config.yaml
arch: "mlp"
train_examples: 147500
crop_scale_min: 1
rotation_deg: 5
inner_norm: false
width: 384
num_labels: 11
init: "kaiming_normal"
beta1: 0.95
shampoo_beta: 0.95
one_sided: false
max_grad_norm: 5.0
batch_size: 128
Rows from block 7 of a small multi-label image tagger, named by matrix and row number. Rows with one number belong to one neuron. Each number is 50 + 15 x the weight over its row's rms, rounded and kept within 0 to 99. All counts start at 0.
After each neuron's rows are labels from the 100 images, of 14976, where the neuron reaches its largest size: "responds to" is what is common among them. Only what is clearly more common there than usual is listed. The data: histories of elementary cellular automata, time running down. In brackets: how many of the 100, against the usual share in percent.
# gate: MLP gate (model.blocks.7.mlp.gate.weight, 1024x384), inputs 0-95
# fc1: MLP up (model.blocks.7.mlp.fc1.weight, 1024x384), inputs 0-95
# fc2: MLP down (model.blocks.7.mlp.fc2.weight, 384x1024, transposed), outputs 0-95

gate.85:30 60 54 71 36 65 55 35 60 24 47 21 53 55 58 66 37 29 51 54 21 51 59 44 60 18 64 55 29 32 40 64 42 55 63 42 37 64 68 38 39 59 55 61 48 36 52 76 50 68 48 32 57 50 50 42 40 50 31 57 56 45 45 36 34 99 63 73 37 31 53 65 64 17 53 30 32 46 31 51 57 57 62 52 43 16 52 44 77 72 37 62 82 48 44 28
fc1.85:33 45 52 52 44 26 28 72 27 42 39 36 28 36 34 48 25 67 07 70 49 40 48 81 56 61 51 35 52 39 21 57 41 60 33 55 67 42 47 43 56 66 23 31 66 65 43 43 60 69 68 55 44 41 72 62 46 60 48 45 36 34 49 37 46 46 60 70 46 42 68 30 53 33 37 62 51 61 53 49 44 38 60 43 42 56 51 55 62 50 43 43 42 59 39 56
fc2.85:50 19 49 70 49 38 55 43 70 63 64 34 56 63 48 36 75 66 46 59 43 27 60 53 59 67 56 46 50 31 14 43 53 83 35 75 33 43 42 54 31 50 46 50 47 55 61 68 60 48 84 42 58 42 53 48 48 41 47 60 35 66 31 87 43 60 70 61 61 44 54 40 53 56 47 42 51 83 74 56 52 40 37 56 50 58 30 31 45 75 66 56 41 12 60 48
responds to: 011 turns on (84 vs 51.1); 110 turns on (79 vs 50.3); 010 turns on (79 vs 50.4)

gate.501:51 49 47 52 66 44 52 46 49 70 80 47 55 54 51 47 50 37 75 34 51 62 43 70 38 56 67 66 73 59 50 39 73 54 49 46 70 60 60 44 47 39 56 50 49 58 67 53 83 44 41 37 38 40 42 57 47 32 61 41 65 33 49 58 42 38 31 57 52 49 39 51 50 52 40 49 60 70 31 70 57 64 16 64 55 57 54 34 43 63 48 55 63 25 32 59
fc1.501:59 37 65 28 45 56 78 44 38 50 46 54 39 37 48 52 42 59 59 64 29 40 62 41 68 52 26 57 47 46 49 64 26 52 25 22 51 63 47 50 58 55 56 20 56 56 32 40 21 48 28 70 54 54 56 36 58 42 67 49 62 42 55 40 48 54 62 62 34 62 70 54 52 59 73 53 30 42 73 48 66 28 51 55 51 47 30 56 46 39 75 49 39 70 56 33
fc2.501:52 52 47 61 40 59 29 68 71 58 54 57 33 67 73 54 37 51 73 51 56 34 51 64 72 43 62 79 40 69 67 51 55 20 36 34 62 65 41 39 53 52 66 44 40 47 53 50 50 33 59 57 52 43 62 30 65 76 15 64 18 55 60 62 53 62 44 98 15 50 54 68 60 35 34 77 42 43 42 65 52 48 66 65 51 27 27 68 41 61 51 39 47 56 71 42
responds to: 010 turns on (84 vs 50.4); rule: rule 165 (35 vs 0.3)

gate.95:67 51 43 56 28 59 49 27 33 50 68 28 65 61 60 83 41 73 51 44 58 43 58 37 61 70 67 44 72 65 61 59 50 49 51 57 46 36 58 62 67 56 47 90 39 48 27 53 30 42 46 47 34 15 43 48 36 90 33 52 48 58 33 52 61 72 33 34 42 31 69 37 31 34 64 56 55 71 51 49 53 52 55 72 49 13 38 56 57 60 67 44 60 34 77 33
fc1.95:45 42 08 78 42 55 69 29 40 64 62 33 61 61 61 77 51 82 65 64 47 63 50 27 66 34 46 54 57 58 44 45 61 48 41 51 52 71 63 55 56 61 62 49 47 58 34 30 31 30 71 40 15 28 20 45 40 71 35 47 48 34 09 60 70 39 34 36 67 45 81 42 58 49 40 64 59 68 57 49 69 35 44 71 74 12 74 32 40 66 40 47 53 39 33 26
fc2.95:51 45 66 45 61 57 41 77 36 46 35 39 28 91 46 57 38 49 67 29 32 68 29 62 33 18 64 52 75 55 50 51 39 32 47 45 39 60 71 41 39 59 61 40 53 51 65 71 27 53 35 62 67 41 57 42 43 52 36 57 34 33 69 46 40 66 59 24 81 67 42 66 50 80 50 65 48 58 58 42 52 49 80 49 72 42 64 32 42 96 34 41 52 53 47 86
responds to: 000 turns on (100 vs 50.1); 100 turns on (98 vs 50.2)

gate.575:31 60 41 58 40 32 45 53 46 29 49 31 54 52 82 31 49 73 54 37 51 68 43 54 39 65 67 36 35 34 48 26 64 33 71 59 69 39 39 60 41 51 49 42 50 29 44 63 63 48 50 36 71 56 33 34 53 63 82 29 57 43 58 56 67 36 53 51 47 59 81 62 19 72 12 78 58 55 10 81 43 62 93 62 38 69 67 48 45 52 63 37 24 61 60 67
fc1.575:59 17 68 14 54 50 53 26 45 62 35 44 49 51 55 62 44 47 44 50 67 45 69 62 37 42 54 49 36 57 55 86 45 42 43 30 32 40 39 29 54 35 62 46 74 23 38 55 29 46 73 67 59 43 57 50 71 73 78 62 30 61 58 48 39 52 53 51 18 30 22 34 36 50 89 56 55 54 73 52 53 58 67 49 49 36 50 64 31 48 26 68 57 61 53 51
fc2.575:42 56 78 62 49 45 27 55 79 43 74 69 48 54 46 56 63 29 31 65 37 31 39 50 35 82 32 36 60 74 53 73 46 58 43 59 50 54 48 25 45 59 49 52 51 61 50 07 46 48 30 32 53 43 48 57 47 49 23 51 62 42 12 64 44 46 55 45 27 60 57 57 52 40 44 32 44 51 51 36 35 47 55 63 68 53 52 28 54 33 33 62 60 32 59 48
responds to: 011 turns on (97 vs 51.1); 001 turns on (94 vs 49.9); 111 turns on (76 vs 50)

gate.592:57 40 47 18 28 50 61 63 74 36 39 54 65 57 44 61 22 84 44 53 39 45 58 56 50 91 33 59 41 31 58 73 44 86 82 53 57 32 43 48 39 45 37 40 83 47 24 59 47 60 44 73 48 44 77 68 25 55 63 58 43 38 40 69 43 35 60 69 59 64 33 42 75 52 48 67 52 55 38 42 62 74 52 67 66 59 48 65 38 47 53 33 44 64 42 52
fc1.592:36 63 53 45 83 44 39 47 22 58 88 33 38 53 53 47 68 49 25 49 67 44 67 66 30 72 45 71 31 54 71 39 37 56 24 55 59 52 45 53 49 70 53 16 57 71 48 91 60 66 55 36 35 53 53 45 27 69 42 62 62 75 51 41 54 55 40 33 55 33 70 70 57 59 52 54 43 49 70 56 59 16 58 43 54 60 66 32 45 67 46 32 43 56 50 42
fc2.592:26 39 45 50 47 53 56 32 51 45 35 48 51 34 74 37 19 27 52 41 55 19 56 27 32 68 59 45 78 56 72 56 48 33 40 45 48 51 52 37 33 51 17 48 59 60 49 44 79 60 71 62 43 67 54 70 50 51 81 49 54 22 36 69 68 62 37 65 17 64 32 35 48 70 01 60 71 46 65 50 35 55 67 57 67 33 25 31 42 64 45 49 33 44 40 37
responds to: 011 turns on (93 vs 51.1); 111 turns on (92 vs 50); 110 turns on (92 vs 50.3); 101 turns on (91 vs 49.4)

gate.375:61 24 43 72 54 49 49 47 68 76 42 25 54 32 48 30 47 55 30 50 51 90 61 32 51 36 65 42 32 57 34 33 39 71 60 64 56 64 37 52 56 58 52 42 99 40 72 42 51 41 34 29 17 45 57 60 54 46 56 50 60 48 38 60 31 68 22 43 61 65 33 55 44 61 42 51 61 62 23 66 44 37 53 65 65 34 48 32 74 62 15 67 52 53 18 68
fc1.375:49 16 60 45 43 45 41 54 43 43 38 55 52 35 37 47 55 46 31 67 21 55 66 51 37 65 59 73 36 32 50 31 57 54 42 44 64 63 45 38 36 48 47 13 44 20 58 38 59 33 73 69 34 10 56 66 78 46 60 76 50 41 50 69 64 50 41 33 44 44 33 71 28 68 56 68 29 42 22 21 60 50 34 44 53 58 39 28 67 39 26 57 43 51 47 66
fc2.375:63 42 68 58 40 58 42 56 61 61 67 65 74 53 52 56 52 58 73 49 48 63 55 22 50 65 34 70 28 52 46 39 51 32 33 35 29 54 28 57 42 35 61 42 37 39 33 75 41 24 90 51 59 32 52 67 41 45 19 20 53 44 47 16 58 57 42 33 62 43 54 30 45 09 55 63 54 57 57 45 39 56 49 37 33 24 57 66 67 32 45 43 37 80 80 36
responds to: 011 turns on (91 vs 51.1); 110 turns on (90 vs 50.3); 001 turns on (82 vs 49.9); rule: rule 91 (38 vs 0.5)

gate.754:33 63 62 69 46 41 50 80 46 59 71 57 44 53 48 62 56 41 53 45 50 46 33 44 47 63 51 52 64 36 57 32 36 57 38 53 45 50 26 60 31 58 37 60 23 56 52 37 73 36 62 56 38 38 55 41 72 58 62 66 32 65 42 53 59 49 60 24 39 61 44 53 44 56 74 66 52 63 29 58 61 79 39 10 63 25 43 41 54 54 38 53 35 31 49 42
fc1.754:50 64 41 34 68 55 24 55 64 69 50 82 39 66 62 33 47 56 24 50 44 39 31 37 59 44 38 46 56 75 49 32 44 30 17 71 42 48 60 56 41 37 82 42 57 36 52 73 33 59 65 38 50 62 48 50 30 29 32 56 37 61 63 25 46 51 55 74 53 46 51 58 39 52 77 65 59 34 28 40 31 59 52 79 63 32 74 46 57 43 61 44 60 59 49 41
fc2.754:48 35 64 56 45 22 35 67 57 62 43 36 43 55 62 28 53 55 80 53 44 75 46 72 47 54 49 61 55 45 58 51 32 51 77 43 61 34 22 62 32 35 09 54 49 15 50 42 40 37 34 48 60 54 44 63 35 58 62 77 40 35 45 54 52 71 54 52 55 66 23 44 44 47 64 22 68 71 63 66 57 44 37 31 53 56 43 57 35 42 71 50 39 66 59 21
responds to: 000 turns on (87 vs 50.1)

gate.58:81 71 74 72 81 67 55 41 53 76 56 67 75 42 53 71 45 43 50 41 54 63 18 63 54 52 36 44 59 42 42 53 46 45 73 70 57 42 36 61 55 56 53 22 58 16 39 44 41 78 71 48 49 38 35 35 31 56 53 33 41 54 54 52 94 62 59 37 68 42 64 79 63 69 75 38 43 64 72 23 50 53 57 37 59 44 23 35 54 40 48 64 61 38 27 50
fc1.58:39 42 47 35 53 59 65 44 29 35 49 43 49 53 47 61 63 51 71 58 45 75 48 61 45 51 60 39 61 29 61 59 70 62 36 67 68 59 58 47 36 34 67 22 73 89 57 48 65 38 50 54 56 59 43 55 55 47 31 67 38 23 47 29 38 29 42 59 42 63 52 34 51 67 40 41 33 19 64 60 36 53 39 76 27 45 47 78 37 53 65 34 45 64 59 51
fc2.58:78 60 63 56 71 38 38 82 61 52 77 49 47 70 56 61 41 58 34 38 40 32 40 44 62 45 33 74 49 67 52 81 37 44 57 53 51 58 48 41 49 48 65 53 33 41 53 51 53 55 67 34 22 56 44 38 63 32 89 31 52 55 62 56 63 40 48 71 45 57 45 50 47 31 65 33 25 60 63 32 56 57 65 66 81 81 65 64 65 76 23 41 37 43 76 45
responds to: 011 turns on (78 vs 51.1)

gate.684:13 63 35 35 54 35 44 37 20 26 64 51 51 52 52 44 29 47 76 44 50 62 18 47 45 50 33 49 58 30 46 51 47 27 57 71 56 35 41 53 53 66 66 31 69 54 40 50 66 49 40 69 62 61 54 36 58 53 64 41 49 36 56 58 31 44 40 47 86 52 54 39 74 69 64 60 72 45 94 65 62 67 33 30 62 28 34 56 78 35 42 46 80 69 52 28
fc1.684:67 33 65 78 63 33 42 54 38 60 57 45 23 24 34 51 77 33 59 68 36 38 58 44 52 33 64 30 34 34 38 42 61 92 18 34 66 34 32 60 50 36 52 37 75 61 58 36 41 25 63 12 67 36 54 63 60 49 41 73 69 40 44 51 52 43 55 63 36 68 26 23 46 41 25 56 49 45 22 68 47 48 64 51 47 35 61 62 53 36 45 52 46 54 37 60
fc2.684:70 48 71 80 37 38 41 66 26 61 34 42 76 68 28 64 54 48 57 60 43 63 59 24 53 35 54 58 45 39 33 45 37 59 66 42 66 50 54 49 50 46 57 52 55 22 76 47 39 67 56 44 56 43 65 50 66 72 71 34 65 42 42 43 59 65 38 66 53 35 36 25 62 74 26 28 47 46 57 67 66 39 49 96 69 37 44 41 77 26 57 46 49 71 70 44
responds to: 011 turns on (89 vs 51.1); large cells (86 vs 39.9); 000 turns on (83 vs 50.1)

gate.330:54 58 66 36 34 45 59 54 61 47 73 32 70 32 56 43 66 42 28 53 49 72 52 56 42 36 49 39 56 31 79 57 41 28 42 43 34 45 31 47 71 81 51 61 52 29 31 43 38 24 62 64 47 47 59 24 68 78 74 65 50 50 52 42 51 30 60 48 53 51 43 23 62 37 48 47 56 41 61 47 82 24 49 65 38 72 76 35 55 12 69 56 24 57 47 43
fc1.330:28 71 55 43 83 29 45 30 55 37 46 49 38 54 76 54 44 35 40 52 63 37 62 42 40 40 18 53 51 68 36 60 75 26 17 46 35 56 51 44 38 46 51 01 09 61 53 50 54 33 61 63 54 34 60 42 39 30 18 40 29 42 71 43 23 57 32 35 71 47 43 50 63 59 75 39 75 64 54 56 57 62 44 37 53 49 57 33 67 20 47 37 50 29 51 78
fc2.330:14 84 50 72 57 47 47 31 53 66 17 50 32 53 67 79 69 38 95 69 38 80 61 53 62 61 49 31 56 34 74 42 54 17 51 40 38 63 31 55 49 47 36 20 38 50 40 45 63 42 42 54 37 43 43 40 38 57 44 60 57 35 65 92 58 43 47 63 51 55 56 55 47 71 48 44 75 41 67 61 46 28 67 84 33 46 46 38 42 95 49 27 45 50 54 53
responds to: 000 turns on (86 vs 50.1)